python train.py --encoder_fused_qkv=false --decoder_norm="layernorm" --decoder_activation="geglu" --residual_init="zero_last" --beta1=0.9
Rows from block 4 of the image encoder of a small image captioner, named by matrix and row number. Rows with one number within an expert belong to one neuron, the router's apart. Each number is 128 + 32 x the weight over its row's rms, rounded and kept within 0 to 255. All counts start at 0. Numbers have three digits each.
After each expert's rows are labels from the 100 images, of 14848, where the router gives the expert most weight on average: "top examples" is what is common among them. Only what is clearly more common there than usual is listed. The data: scattered letters and digits in many colours.
# router: router (encoder.blocks.4.mlp.router.weight, 16x192), inputs 96-191
# up: expert up (encoder.blocks.4.mlp.up, 16x192x192), inputs 96-191
# down: expert down (encoder.blocks.4.mlp.down, 16x192x192, transposed), outputs 96-191

# expert 12
router.12:126136174179159142109150113117153143118098160080101103142152100139085099093098103156144155130138171165144115110121038116086064187125156150100142160101163129078127104122088127104067129096120095071129136108181145127120170097128089171104113153210103136114090096134193091116159176164211136121
up.0:136139100100099082116125158175123120098166155131200171089115144151161116180175163147114092144080132108087147139115196133133180097112143091144118126152090103166158135149146077145167104100137206147188134168140153119124139190172159094215140075062140128122148149163092171135086086130078095125
down.0:077124166113172170198109180081185091077135139097159134131129100122192100140112115185096081163159123127168146140134142161142111102103158104098115062110115145093149135111204147105087158057156069139255138131183095128105104137148135087089097172079122142117179138107090154163124109094182146152
up.1:114127146054117145106162137148155065084127165164116164139098125186168106063158121145124137079141119147128143109142119168155090206141120122099104124090138116169118207136132133124143137138095103104159109150144148137132098087102120099112119160132093148097140146197137098106090090118132107127
down.1:138110088109108109041098085173126116128072163113152131095122115205130168117166102157127174093106151143146126169113131146134102200151108146114104107052153147131145148161116053163134100110152121149093170192122111156122190091128129104113087125135174126095158141141110131091127083101143186168
up.2:112172144097094150065127118147183080080121181111119176129134100184161113061160139143081131120105127123142139126115125135156097189110145135082089100104137124148129182136124105064128150073062159083153080140131145131148111082121111076087128152138138113118128127149110123140064066119163115128
down.2:162138115110103123021081092174127116139092149109166129068120116162138179110175111172141194116111148158151115165130161135129107204155099148120122103092127081115140178183120078141125113116127115144095148198104108144147158096130137108121109123156182122091165141122124128080128058125139177158
up.3:116122150139153171160147142198128156147171124143140168119142132084129113108119186122146130091151156125127139169141158090115140158140153157128150117145047109174155139123177112131117127093185164194149108115160139044137131190147144124112097121121111106156138124110141184157121133063134131157
down.3:116076100145123162120156119039126119141136133138099097124132197150134127052106006149137160185136096088087149097142158136145163140119101105131097107160145160149096122120195137145109185136099105144169105076098136103120107084145178163075130125082102157110110147115128127136110093175142144090
up.4:130175121157156139126151110156102060159117113162122104117119148141189120079181118106144144133054173193134112103148127127139154147131152153242132164144079101095139150167140166106128110130161104167206123140078098112111083136118118128169127118127153158188107121132109181102110168171133165125
down.4:099106133108126089155188116085064128139113155155113074119084135167028125189152170100180167146104091079117138104114129103067154122124119151114117188095143194175123102135138086126132075193171125161113161154131177117148171165137172124105147145134187142182109140156158118083149179145095153106
up.5:118161145084070102124055132132101117111159159138149131109125160140140111142150184117109139084095096115128107131130149108153154138131172094137103151169062156193116191159138111110179104103112170169115166180134148136152133154146161074176141114047155085121144158147074132155074115125074099102
down.5:091139090094143130102093088124184110078148152132096113133114128138137088153153124144167114178108104128149118114152131158175154054201145153133156112195122154096131138145149143143040144132086136074144102133110134109106125123119162106114104126098078089086143130118105105213137105103089109103
up.6:122097096187148131112168139162102133158112151075169139154128152078115124067111184156167133128129183105138074119137113126116093101123143097101201169077160077104121120134038105150108105097142082148137139100125161124069146187108110130128157108147138133133232151164194140097110122090137110157
down.6:157108168149129184095121106133135123125148120151100147147168150165127097113109098114103140116091126149188147119140140106126106137190090117090174167146103142106143078152160229108127133093088144129098121075123123182112043114144113172072101154059189106099154073067197170126150119142131130140
top examples: blue; purple; black; brown

# expert 2
router.2:151103100145173155114112078109118171110097123108142092092156150098117193169098168098103131160117134123150143161120110123127144163139142149129112060093148076106066131131109109147114190123155098124159145070100076119106156169130127149082084144141073167091144102106116143151153126186060151115
up.0:176115129127115060117125101172131132139111147094113116159118120121126093144126130132139114145142151186152051112126107160163093131178150074180119147154083105111113092160166109116156066128097176111198132194148135126108066098108100150219152116145166130110122169171204107117126079080156143109
down.0:122107122058145090082176103140089165116064129067175127158095119162108146136130161098068068152118180103157112113095116139118071153101173146151141061118169164143158079142145078176176155106152115117139098142152128128107135153127125131102133108135155120128149158149083143123140153118127082167
up.1:097148133193061115097066129116165150146175155150147157111126129156158109069108081105123118120113219145132094177168103122119136098158115148105137201214086153174135153179106142107096135118074164107151114116146143138165075110127109096142137160108138102127127059074101116180054120123197136090
down.1:088137145146131159062075177121154126098132106180165098138106063070166102137058119137072128118143141115120100112136123165133083107100145140109103099118117118066111129148081207106100110153093118144111137129159142181151100099139081155107169156163103113123078136084161141116129184101113110138
up.2:142195125136106123098112090111135124141163130139137107160138111142128133091162144154193093089116132127111106144108119143163162175187089153176105187156088132152157156166137126072085138128085169131185153122176138126126147061121139114087113129182110120104190142165136110079043056111179138096
down.2:176163099144134147111092079083093089114134080082101139167113094125153095158176205137189105115134128130131125137107129201099154149108175151078076127120135151127210117167128152087118121085165122135152137132184139110141086093130119094108151086217136151134139151158121099149135183106113120105
up.3:089138135132162087142124155144090119146097170128132086090108159133119086123133111150173168181089112106129091127121195121113109159126088063106170146105124119170160142081115145187106068186093170173156168109072139142124145131168100064151137085135128134123083083077165111075090080162075088110
down.3:155095153119121119105126127185128163140155127092139199081115139103159102131154112096163162150182164106156148131148168088124178102160075127154132067137139111131162125122159167110193089150145155186099141145089152150131109128145112121092136130158141152127153171182108109148074090128141044095
up.4:120157137157086170116083145165132114100163149091112159151112172144136110125147134112148125118103158103156127124135115114116152162114107151115118152151108159134167156110189114143106095093070167106121183173169172123133088152123110079167139149097140119108158108137122132096080066146167122099
down.4:093115109100123101067129138166151147137174150103143151169108190112119149183133148192102155113127149129090105130124116114133106118133100068185122023090135045163071085115097100150115158147153169195181134083190162138085114135105066081179113127132175139128123117158103121072115185092116130128
up.5:143127149108106106110122090156192124140169204107119168116068146159128102076170127145147070117130124141129066130152155090118087167189089095085158167157091126148153122185157097105120096147049180152149140154155158169171159160145147068186089131138157130144132112134100101115056073137148112110
down.5:126156112165144151102098098141153134119141072142166142222136098112169084180153129176158128105134139144125150087117102118134058181085138139053139092109124089146164108113134176117153130127144113144108115096210091131137124165116095109084107111169103115130091113123151144126120212091073160137
up.6:141140160151088125116101125105165169102116200110144085096156112147151127116181126106167102148061126110075109088114113138137210149160126152151129151126085107113130092141107115119152190123109144143142204153082103131099120101134145155180194086110128071089185162169138139130096104099120119143
down.6:180156132102141107112108096084179165160152078105171132148105143100125149185190104124144119147132124118095159103135142171091189110094155112140121090110103107146136138122164173122147166104089175110178124132127106099126085098148140094080148107133122174104159153222166175175099151154142109101
top examples: count: one

# expert 13
router.13:144150115136169144156107119106124168152123134143094125104166155186102122154132090086129172155108072132107137136102096123121195108175189109143105115086137172078126098143106175112126240079125170111098174162120140149083103200116105140068138046157103124077140192149154095136145128139112125107
up.0:158119158093150120160117155093136109121129163103153137105173090115091083104088124156135145105181129132132150148130091141146059157115136171090139151084080112129083102077146146099094139133123137122074161143118114173160116118127158167098134215188128111087092161128050100089191142124129134144
down.0:140199197149109102131178093112105071179101183180059084142103163129098132137144058132138126147136165134088106167108112126093149106086115100136116127124135157117142148147137071135070132131099076078141107143113106091142173107126124134084133149113108124122124130134134120176124117166114120133
up.1:113098126136095116152161121191098085156179180129130151121081190149138096102194142119145114123101147136117107096127161145082148122148113097144113137180096130148139193102143096128131122133009108105126142164116163111118123105136137098171120097149105124152146145179083090060137100174149104136
down.1:136219143120133144106092150108174100097084131148107097179097141181121158171128115181155102094112127122108134114140138151143095154213125144114154116113123116150124129133109137136133183143133103095123091070159064097115095115137059148111123141124113140149101078155128131220146165146028150128
up.2:162165139110116103059176151147118165131160131120098148081173186124124122114159059113123171172099129120152146112105093103077153141132103129172182130100094135092091143132158201159119106130157146109118155160063154131131129084147132161130076155126095160131096135156099118109143159157133151126
down.2:066128154104214159160132122142131073109087160156106113164124106169101169125107131158149113103166154133085138101159087159119125128117125120095151079150166164131177136076125147168182155110159153139086111106114127122111125134143094093042136143121087143157142098123151129207140128107083107153
up.3:133139112117044124129138102142059071143168143109139073113161193121140074142127097131124103109146101156120129090127141158150121222162103086112142156094093119148077204112111114102141136186031157129155101111151120196203108179138100037169151136132132141141156100134165117102100149185160140117
down.3:158228159117110079106168088073121130158119084136170095183107147155105151181179130204139160108134170130113136155127157139145148188134058129169170132124088114114071137076146130159118092178119168120149156050177083111153107109128084117137097120111171117135096109179131075177170134133078118079
up.4:139130114150142174086091127086143115126186111143144106094153175139121124085120103134135090106125164169188179076157149105161165109135146082092143135169102178162128158144088174154154134111088128115188064174097109121181118115118170121160122142065143097137140100097139159105089080118132150075
down.4:121127129090135151153136155159130188156103109099138133115125060117165125102171131133103133170093136125137111138165115147145130124193140168098164143156129155080136137120133157188161088158193103162136115070122171140116050169119140122151134081102133132232194098150112135144152149062085160133
up.5:102128096099141131077105101100166106098118137117167078123169138154086123112107134140134177065149153125170138132112113145095163150096169255113090146102095119151178122150122146134094122117116086133090106171167135150154187118159135124105138129114148114137154101097121171130115120101150155138
down.5:093145122152154126127163139179099076174163080162077137118127122069132145103170105169103088171126106097158078174125120117125077118087114091159164139129130114101099136131161079128083067105098043184174163094141111087129152157111131093132109126158115119144113155118182174078104124162169127165
up.6:139163141143100114102142164137127114127125148104171175198104115125154099078134073118211125154174132145128157078155098116159026162180051126152135163136136130112147165094158118084157151162118121107104128125124093118136125119128093148129147119180119144134105120182192140114163144113137072111
down.6:124104171170145148146194147064129146143106132096089136149129135181146142097208083149159154139167155148118177122108161138107118145113092107092139131097130132136137115117154090164141137170150168134135089158113141161100111166143194047117117129084177146204134020165081115192157107155119142108
top examples: pink; orange; white; yellow

# expert 3
router.3:136161151077151087067169074169108107188103147120168098171127165138141124141165139135094147127114134098117120149108145088073089097079094143137138140096099141112099143149122136145101077166109126104149062196125163088124137169134048154116118169145099126132140167137104123136114054148104134142
up.0:158087173236122113119170122113181119127187160106117131140152158106165182105120137123165123125115150103120156112147123000106086157141104152138139105176143142174141110109193142112193120143137129175116081139095123067148088118141118130160143104158116149154152041136133175149080115157120134139
down.0:151199116145117135128146125082118157152079142123148089129149129143109152131165143159160148107146134138132159131177144133121218130077117159179164144161111098109136124145151159167106100147127117101125155092082073155152064099139104139131149135159134138151094140153134172135147119145109085057
up.1:134151117106198135136125140069130124052165132156101151138140086089058082073125113164116095107105141128156152149097143106116227094097080139099124118095160107140161112155195173189114152107134124120132128109083088138110152126127193124071139119106133120114139141133086159104116104093123048171
down.1:116150149092210107164128149124149150148121148113126091109110182032150149156098149206194177099150183135067104131108137141113151100122114120134136118106119146086044126117080101127181060176126174116128087123079079085112134170131110160128110080123161122151098100131125173072129101111160071096
up.2:144138101121120128185116147116179156075107110060160172114179092132098100098121135108106129163145127132148160011162122127211133141144104103074132158095123115148158120115106139126158157114126139175075225063115115127146070148149115096130184125079114211142123113148136132126140142139122098122
down.2:143096106118147135133115086122182162122139095134205177084112095097105105128126193076097115099150117116164118164119142107134180120132094081043100081168121112154146165145121133176161147130133160131063143057109095185119059088108129079138138128166202114137157111175062174140168195096102104134
up.3:149112114135148130084110202145177192065098108144197185177080071163129040146057132157130183140125113143152147093146139179119073135149099131087130114103127134117161113078133141102165120107139153129064206118123187150157160089175131129098122154192135133121086102103116168126159121079114137165
down.3:133172124184159137122155203112142149076139109149125169182161160099132100119132135150154094082118125155137113128108098115162115074069109084139160122122143150116109131101103092162174097149137137106099057160113116160105125136126142126119098128150076120091084136166113165126124182172102099129
up.4:109172123099170178182145130103098138141137120128143131099069105134118189097129184137122124119131160137174190061116145096152135138160178125132146139073153110164132108119081164163117132109173133161093169160096102122143176130134144111120157090106146118185200076146152139132104098152140139154
down.4:103125137159167158157082111123144099092132132148148095145114126108064090119125156146142136127170090125140134150127141107146170148107122115064077121073149138158125173146048162118202149113147160166098105124119072155111174093118127122088172155193131144130115135105086159174117103125102110111
up.5:148119115103125118075125110153157173144148121105080107144114101108110125130212101079109177131089125113134152138043175096136152130138148129124115176167097124158161123185088113163102133119121124109092107104133138109088040097087083086189118125118121070158169095121124175139086107151127134134
down.5:160132132159118166113090181156112077101129135137067160111098124158105158077166124113107108147113160146146144112168130098089091148132114143071116162139172137115140188189168113128078197123094125062135135117094154083111149140134105151106147103104126133130150121118165089094121140184167151142
up.6:108116018116163104109150168158138088130119097130146071146137134116119092138140139202144173130103092139115124079062105094165101147130101159130131148059175155110127117128110116141084125136148110113150145109049122122092132119090098110176061137137134176135106132083127117030142127092120128122
down.6:166128099136142105074118130104127139054195122163124136161103089119154116128130152188081121069100122184113106169072127123188079070093171090181153164134134149106116094161106109166113116118139141171126134153173103184056125120094151089163123152139124135102155132096214183104050135118180130154
top examples: red; orange; pink; the character X

# expert 10
router.10:125097140129139145181045139097156164094089110137136126101106152123132117156072174080096110096082107102113172121130166118176183080146105118084215174128143177149147124148098195156166102134168102208082177093120105143130132103126174131112180070057171160092214119104127135100117119159150086109
up.0:142116112148164059122115080147078099164111169099175089092085127178130067137094143166144072178085129126078094082120152192130118188074146069099152169114101170138116106139148117167098091130061169131177140161126115184134081139142156084133158112123156116088164137143142068083121106147129103152
down.0:162156161163164169083099157145112090103065171175116131147127111092092126102113134136184115105188140108084189112131134166092130177136129206134053117151098091132178173104105147063128168087127159125090117177177136119165157178122112136086137114132058124108179101120069115160134132111095179116
up.1:059165036127125113110143120118107115164148124111105119097191121096088158035096148076108098161066221087157102153043072109138153113132151123086088108116121116178114170115146089164051165084098180108142143127142116095139147114086146167114064129075122073156170133126121131152143165126195116169
down.1:141104144110140163086112159132163104077213133140086126126149166105189166085153141105109134151071133132152161138151096112156133039122122149098099163120084107079096111115170112086070135112088151116204126134098156156137057117140140151150138079126110106116105146190129111092135123120158127101
up.2:111112108146120085094131117162110100123143121112181163173122159096152122149149149169104074126144083130101136116107176108119136144112117107120171160106110163208081183129064131106149070122053156124168080130167128176189065124119110060218144111144130109131212094102124140093084066113183121122
down.2:050098123134132137128077099147145086173126124082101140067143091089108098130139161163196176156143156127164110140122130046059144130132133178062130135113138155140150164116087184169167159146134153117134139139125145140108184084097152162123095112165120118179114090087113155130095088148135128160
up.3:177099152141098111129165158126116140104100147141114058098104065213119132126187123128176108121184101137077073075155186132170125153190120168140125149160118127149181097164033136098128193145071162142078148135118106144120151152115123106146144100092152132155144132135195099150113089086115131119
down.3:163136129122119133106172113088178147158132136149157110129163129193076147197108072139099148074115125130116120098119107170101155134124166130179074112102110164099113094109100139095074179135152120089162128162163150109168180136139135118081138122221124139101103135118141170172090147145104154116
up.4:088112142189120101129068130094134127161178128066089116139158096149147106107158116130123132126084145077135097121119083133114116080091151075119124096120160116116160095151150114172128112107084104084134087142117126092062091171167059091186094136108158142119119155152133125143107130114123081115
down.4:133163147145143137135175110128106100214134142155089171150141233177126148140181063119119117149128164134074116151123154158129150127100099076208131116148135121101113125117176059138155090090062084141165092150132107089141080180131108123125110117074093130131124139173102073126119113126172141087
up.5:125172122115136126122102163176125105145152189137166129137131122074141157159160190144167111110168128164101125118138155125147106114119141146158166156164112131177099144132087113056097078128125148130111136106141110164232088124079166065255155104183089139120174105126125129094112084097162142082
down.5:171140140152151132182116099169177088194126173118082120119106136188092085128148100124192160146159164131120087178112154137116139125159140159143133134124110108125164125097100117141137153171131108152127096107183167065129211185091129179092139120161078144156166106143126135128093065179112123128
up.6:119126081144085059105141147188108112103103184108193142121087147138172079163131126131194145108091178157143139128161093127118128132093108140100129197175106192172098164138132064086158105109075115104154108116159106161195131165102134091173183123118097128130099101126149147140142190112164096134
down.6:140151127142172118091184124138127143114166110175112109173148131176114156126100091139083106192101118106171166132138134129153134151171083090143146069185091113135130141102117138160085163182112207110129121098135165131105141144146144106075038109093147117117111158221218171106122078172142095079
top examples: count: one

# expert 5
router.5:134160087134127174136186084077155182056182131155167145117172133179084153142108146093064092151116134105165189148095077082093144103162155139127093082093148129153146164123130157149163200094180169154150081140070137104170142139129105091108085182113158115119103083117108160126134206088169175128
up.0:114147114139130156107115125118167092153190130103140138115079107158091102075106209161151124137105125151130130115135154095126113160150120083110051146126061090169185090160113115126095164094104124150146129157115163114134122085094136128136113147117135139131133122104169070146059095137153134106
down.0:060122087169132196173124142171064159127095107125060136197154140138103137158143110108086111171078126129123184132145117130124134130098126089149093109098151107126182119135127144126084142133182111142159125153163140087133133138096138155055053108166134107148119074132159111056163146126126112105
up.1:095083139102155124140120121158092115173137123070135147110121126156095097153092147127201143072096104161129066126108091092102086183099157145104084114130080151106123151121110147107074152109143130121123166087171168115117123170080105126137138109173121088130124157147106145083104087119055102128
down.1:119101141158086141102121136073110076122141137179168136121179165038115139073110053129135120095110172128086183072131136086111101112099114179154109168092154069101162148131135153123146143092090136122094117177107114117154134123124097180159181107075140086104104105117141149109112164162142143181
up.2:151108118141121139097012188108137107109157118147054124109108123115096113151169149090114138120148118088127129089078144074063106123135184209074105114158144183137142100168123071114088144148142072096052105194108126117157070113100159091150123144110178128157137148112071127058054098114099098104
down.2:069127155148118075095080139114127123118158148127183090115133126093071172173101142141097123113144156142128068129144144110169070154170074124144175105143100070153137111164082163077123122139158171152077105120118112144100112213117071109147146132140109123108126125138134072170208102167092106089
up.3:152166107088099097143059161141098158088108196104093167108094145170132153138169151078152072141076087080111085134129113111154190089055100068139126141140161146134132194190162102114203077103089145115145136119150135116101098111110150093167137113060194145125153158195120094133119134167146080094
down.3:123118122070096134151079143197174146100069141135121085173093085053127167148161214148139102161183128131108127117135129113118042130161139128134181151176132147182080119128071084112100088123125139107112158094084099166113183066121148112161085149166096145147085093100128117180123109112173116151
up.4:137108113155108111054094155094128105120159098061104152108137127096191119096100140187137147146112167134131117141112190099080085096157129068079185131101115101223104130136092077158110113176102153112143091103133111121145164133118111096161133124113158122158116112170165131095069107145156062111
down.4:129084124163117143151127160150113103141147092096084116081116164073156066166094061100148143130096173149095138113134095104089139171124158174071147117177104128096157171090132153114177186144107134089102170115089194144113154166126121182120121171081059130160130134172178106104120109171165097094
up.5:152089116121124146153111167138112126158153113027104097118153208087148061125103119194126134130112165104140156090127109104078124098135118091085148138106137111096099143145146087172107067128124126118165138183087157109108088150151115152175084085134122106106095152133196144091140137134161089083
down.5:091151130168164108111109103076140083171136156179103116133095139161108135059141125152188144062126148168052103139133141169101134069140181181176120189126073154064075127151134166108108069093071098136110108156121083092176172138130121171094183141119122118092146145123109155156069106173140172050
up.6:120098091077138154124109084170130122098157113076201185128138120109160086167082170166132087136090139155114110105105138111142121156137070049124072100141075112132154141141122161098116133072131156164165138155133189141140132089106149143164158122113156101195120096150177103125135120113126123157
down.6:048052136162183147143146158183100141141140107099078133206160123080128174151139164206131150152146190114099120155134141127092099072086113085175126080154190145179080193110125125139091100113159116165159132120102095117131106171131149101137058097158133107109105142161152147104138185130121111081
top examples: count: one; pink

# expert 15
router.15:133174119170081191096094153093146088088100158089119117147140150088150173093117188126156146110122162122115154158152078103148085135125170121117110126145059134169145143144141136124104167092131177097129120098136113085178147157169205088143085161136125092078078042108111181126139115148106130155
up.0:089064185177112069144152153121067100131119169150129114093141158146138079141110108087090139170142149111146080174106132113115098089135091096127057104079138169129108152076100116145144077173130089163124105131109156143114144148160058132167139177134173163099124115147082112086104128140154112138
down.0:121089161138104128135113134118130065109101115188111084126126120081140152120113102127096143153162115138173082173124100163120121110180119134121148101119112163136095166135124146099095122137109102113136101081121187098099115162119076147116145138094125125136117119138173136210148109173129166162
up.1:106147173207110143151102104110116140170124126135091135121110141109164118095136079120155108143149176168148098127176144151147115181160190139112104148129127119112158109134078177113093156121099110161155168138122135130174173152201113152112147193076118136107151093090169159104070094125151159109
down.1:108122131158150151135142109139140157166143091153099057115130134136142156110107118099137088105143084139170155140142098135141118134130119142142101094142143126121087167107079165119156162144159134133131116102192143087107185111132087150066082187175112136124162098086102130147120119069141127128
up.2:142139090185084115097059133121089134145168119128099159097090115116113097169115094104156108157118147160116069085070110109136164156146177155090101146171131163094097178147122216130132118147095169104132111207090112154181088084157098123135165178119173127115159103079126131127071075127157108128
down.2:117090157165141143105108159190128124122154116167055116149107151171235140158183112114127075128071102108152132100146141124129109145139128143163129116148101125074116128147119168143100156109119125144182150182129184183143101134131117131130096121085093123125137125106116105152121150098164176095
up.3:136126111135114138122073163142120114133214114140092158074172141152175121168108064121108147152111110177182157116109118145112138172123135157074135165099127214078130126174096197131121148140090169104138109187121143199191105094160128117161154153110132108136170092059165137063090155138171108109
down.3:092132138176164122081119125122099165104190141180114123139158160136166171230134144141136108120095128117121102122112126126117146136173108137166142124118141150081155127169104138117117113108163125147169091142164140158136111148124116116163099116112139102131125149109103125131128142088105085113
up.4:060038189170103073140141162143095114130130150181133112136126097144157071109082085126102159190168137082128101185128111126079096084132116154163040067137128176135130172077129109155160104165145090154142106114119132161117137140154073124138123182151152149124117105089096139134148140128174082153
down.4:117107139147090131156144118082104087095126130125086116126122134073135085109122136103077146174139141138191116163139111159108114114183098139122143121129103182138112141086146132092099079126093093115137069082078186107116095189147109136114132122120134147126088122152171168180165121181130162146
up.5:128182072115101178150114136122117096100095167061160160164117157075153151084108130172153153153140179172084130119139081178142106156098159116168139207183083157152193096120160121146089129130119171097111155119192169105141153132110143081178081128150098160092091075147165096098155070142117149145
down.5:163087093120105156150118098129127132137090180007245155124138148082122146111024146143151175171169167131061188091147114101140090152119137113157124144125100179213187139119142118139084140114144170161130125152104131100131163105126169106155075124202129150124145095162167117111134073151093085156
up.6:108069150124130131144135171123200140121113165112177107151109157073107171084106109160105111149173139104156138109174141113156147106109091127123174070063167090107065112110128116123131115146197146202095147228098126152103144101174126146147177132155112171092147140091143043113163067131159124122
down.6:126099147065083086170088158134182141113146087111103091183127115194110064157146119161078091168059055122181096118146140159102163108058162107111140178142154155125095106118110191108168139168116148165137112166105104099118095116170134130085172109111147149138103217106174132080105110096139192102
top examples: count: one

# expert 4
router.4:129152112106193150139085183062169122133155142100123180067199120075131099181087117160112158084140127122096134133150101123136088129171092153082042074121115105088144159112138100133115108060151133164168149117092118116178119172115120160074136176123136113115115152140090124153164129139107092170
up.0:133100099142154093166149091170079166146105151131163140191138140177104108163129124145172106177104142079168102147086124167096160113065122083141152161108108138042143077115145187197146141094116131141107156093135166234115123130130161138125184124171124152124177154138122139029114136131127116130
down.0:173098155150153104144067168104046054104110142157127142124105125160118067162075115126177168118141126148093053139106118107138162099168073144121103145174098138184131144106112129138166146157077137119114103108136136122132162112089143101179110162094130103125060074152132171125156100126104182152
up.1:164167164145123150083116126129128127103146139100115134062068098129156098107149175131130124107144144212089144134183176055160080108170116112113191111155124115150097157126155172087106089133113112093134119117144137024093121113112144112147112125088109155134127113131114124155121111149108109125
down.1:131090160121110145116101145088159113171085132102101121123180159145103116087181137101153156173212125116140141094174136103090099122113131132103163173111103122126104099143135160112060122099140120072132136129065121098168107167147118125111155085129118149139090105170138103108134081201115160174
up.2:110172156108138110139117141139183088100138201099112137093115109150179116091131181146175141116125174188100177127144147052149108128173115094096132136114120150089117150157145173143083105113111126101165146148112117059106140136110157119123133082141124118109111133134140135139082066153136061126
down.2:108121124108141138123113142075136112189102162103141188107141121143108149100121139111138156146185119112137145067168138089095082111113140127121129169135148128132127079167141138123070127066148170102125113185100120116167113142131136136121172112113187148150115090154135100124145066167131132193
up.3:132077151128138119139106098134172149143139140081108107099119106164179130130179115094162065182085168135121076149123159111155176097149168122117179126121085155084105090192092165135127117124108141112147168158069096126121128134150167084189152060090120110118165136125128114089054100147132081114
down.3:167109142198147138110142148179160139116176104152173153135109142110125171160086119177144098137159124130111094147107147128175102175124139066075130066119110080140094154166134085151197153133141074133112136156121084112124180136128178114124119164105117130139147096140083182147088086059151163119
up.4:122135155068143073156077141108139104115102158103116156140128105158158093151126149160196140143103160116148081117149148179163129096171104098099137121107106181078144057147176147228119117099114093083132168113124135126135123108129127132109178120127129165122147131184136104043127067154166092129
down.4:136151113119157100130073161063096084184109140145120197147121124129114107139101117121160180132148133124121065071148141104077112089090084107151098162110117144142092118165154152122048121111108207110113135125096144143177098150115143123120178118091211136145057100151099123126125071165133146183
up.5:149093162154127165103109143092141128138135123102111134161181148168118093101107072170132103141057106129108075094185116172087133136134141068102092092154098170130157121163144169158116138121103159076163166149134156067116126062166114156111140126114130129067137163123123092107106056139105145161
down.5:132137158156122183145053172160111100128167088162090161146068165064131113165180189129144115114140119120094099153138156111169148157152085092098147120176098082184096155141128130109087141122096142132124136147075140100173140161127148117168079173141106146124080125112083103146225101125134124090
up.6:132094157097130109113095129152131138133098135117114050073124131191136084149130103086151079149087066177143140148124083131096131140113172150125151162135092168115128124136098196146146189114113065087150138142133160140127181122182132108147134148102071093109180076091112133100083105116093142121
down.6:169131113140162171129125126149168180160142112178133161173096087115145183170043132190129071099112178133062113123122139136176135130133146110107133065199108103108124178120140061160147110104116067157161122166130077141117162092137125103072068133134123120101132095137102193162063098112151156108
top examples: black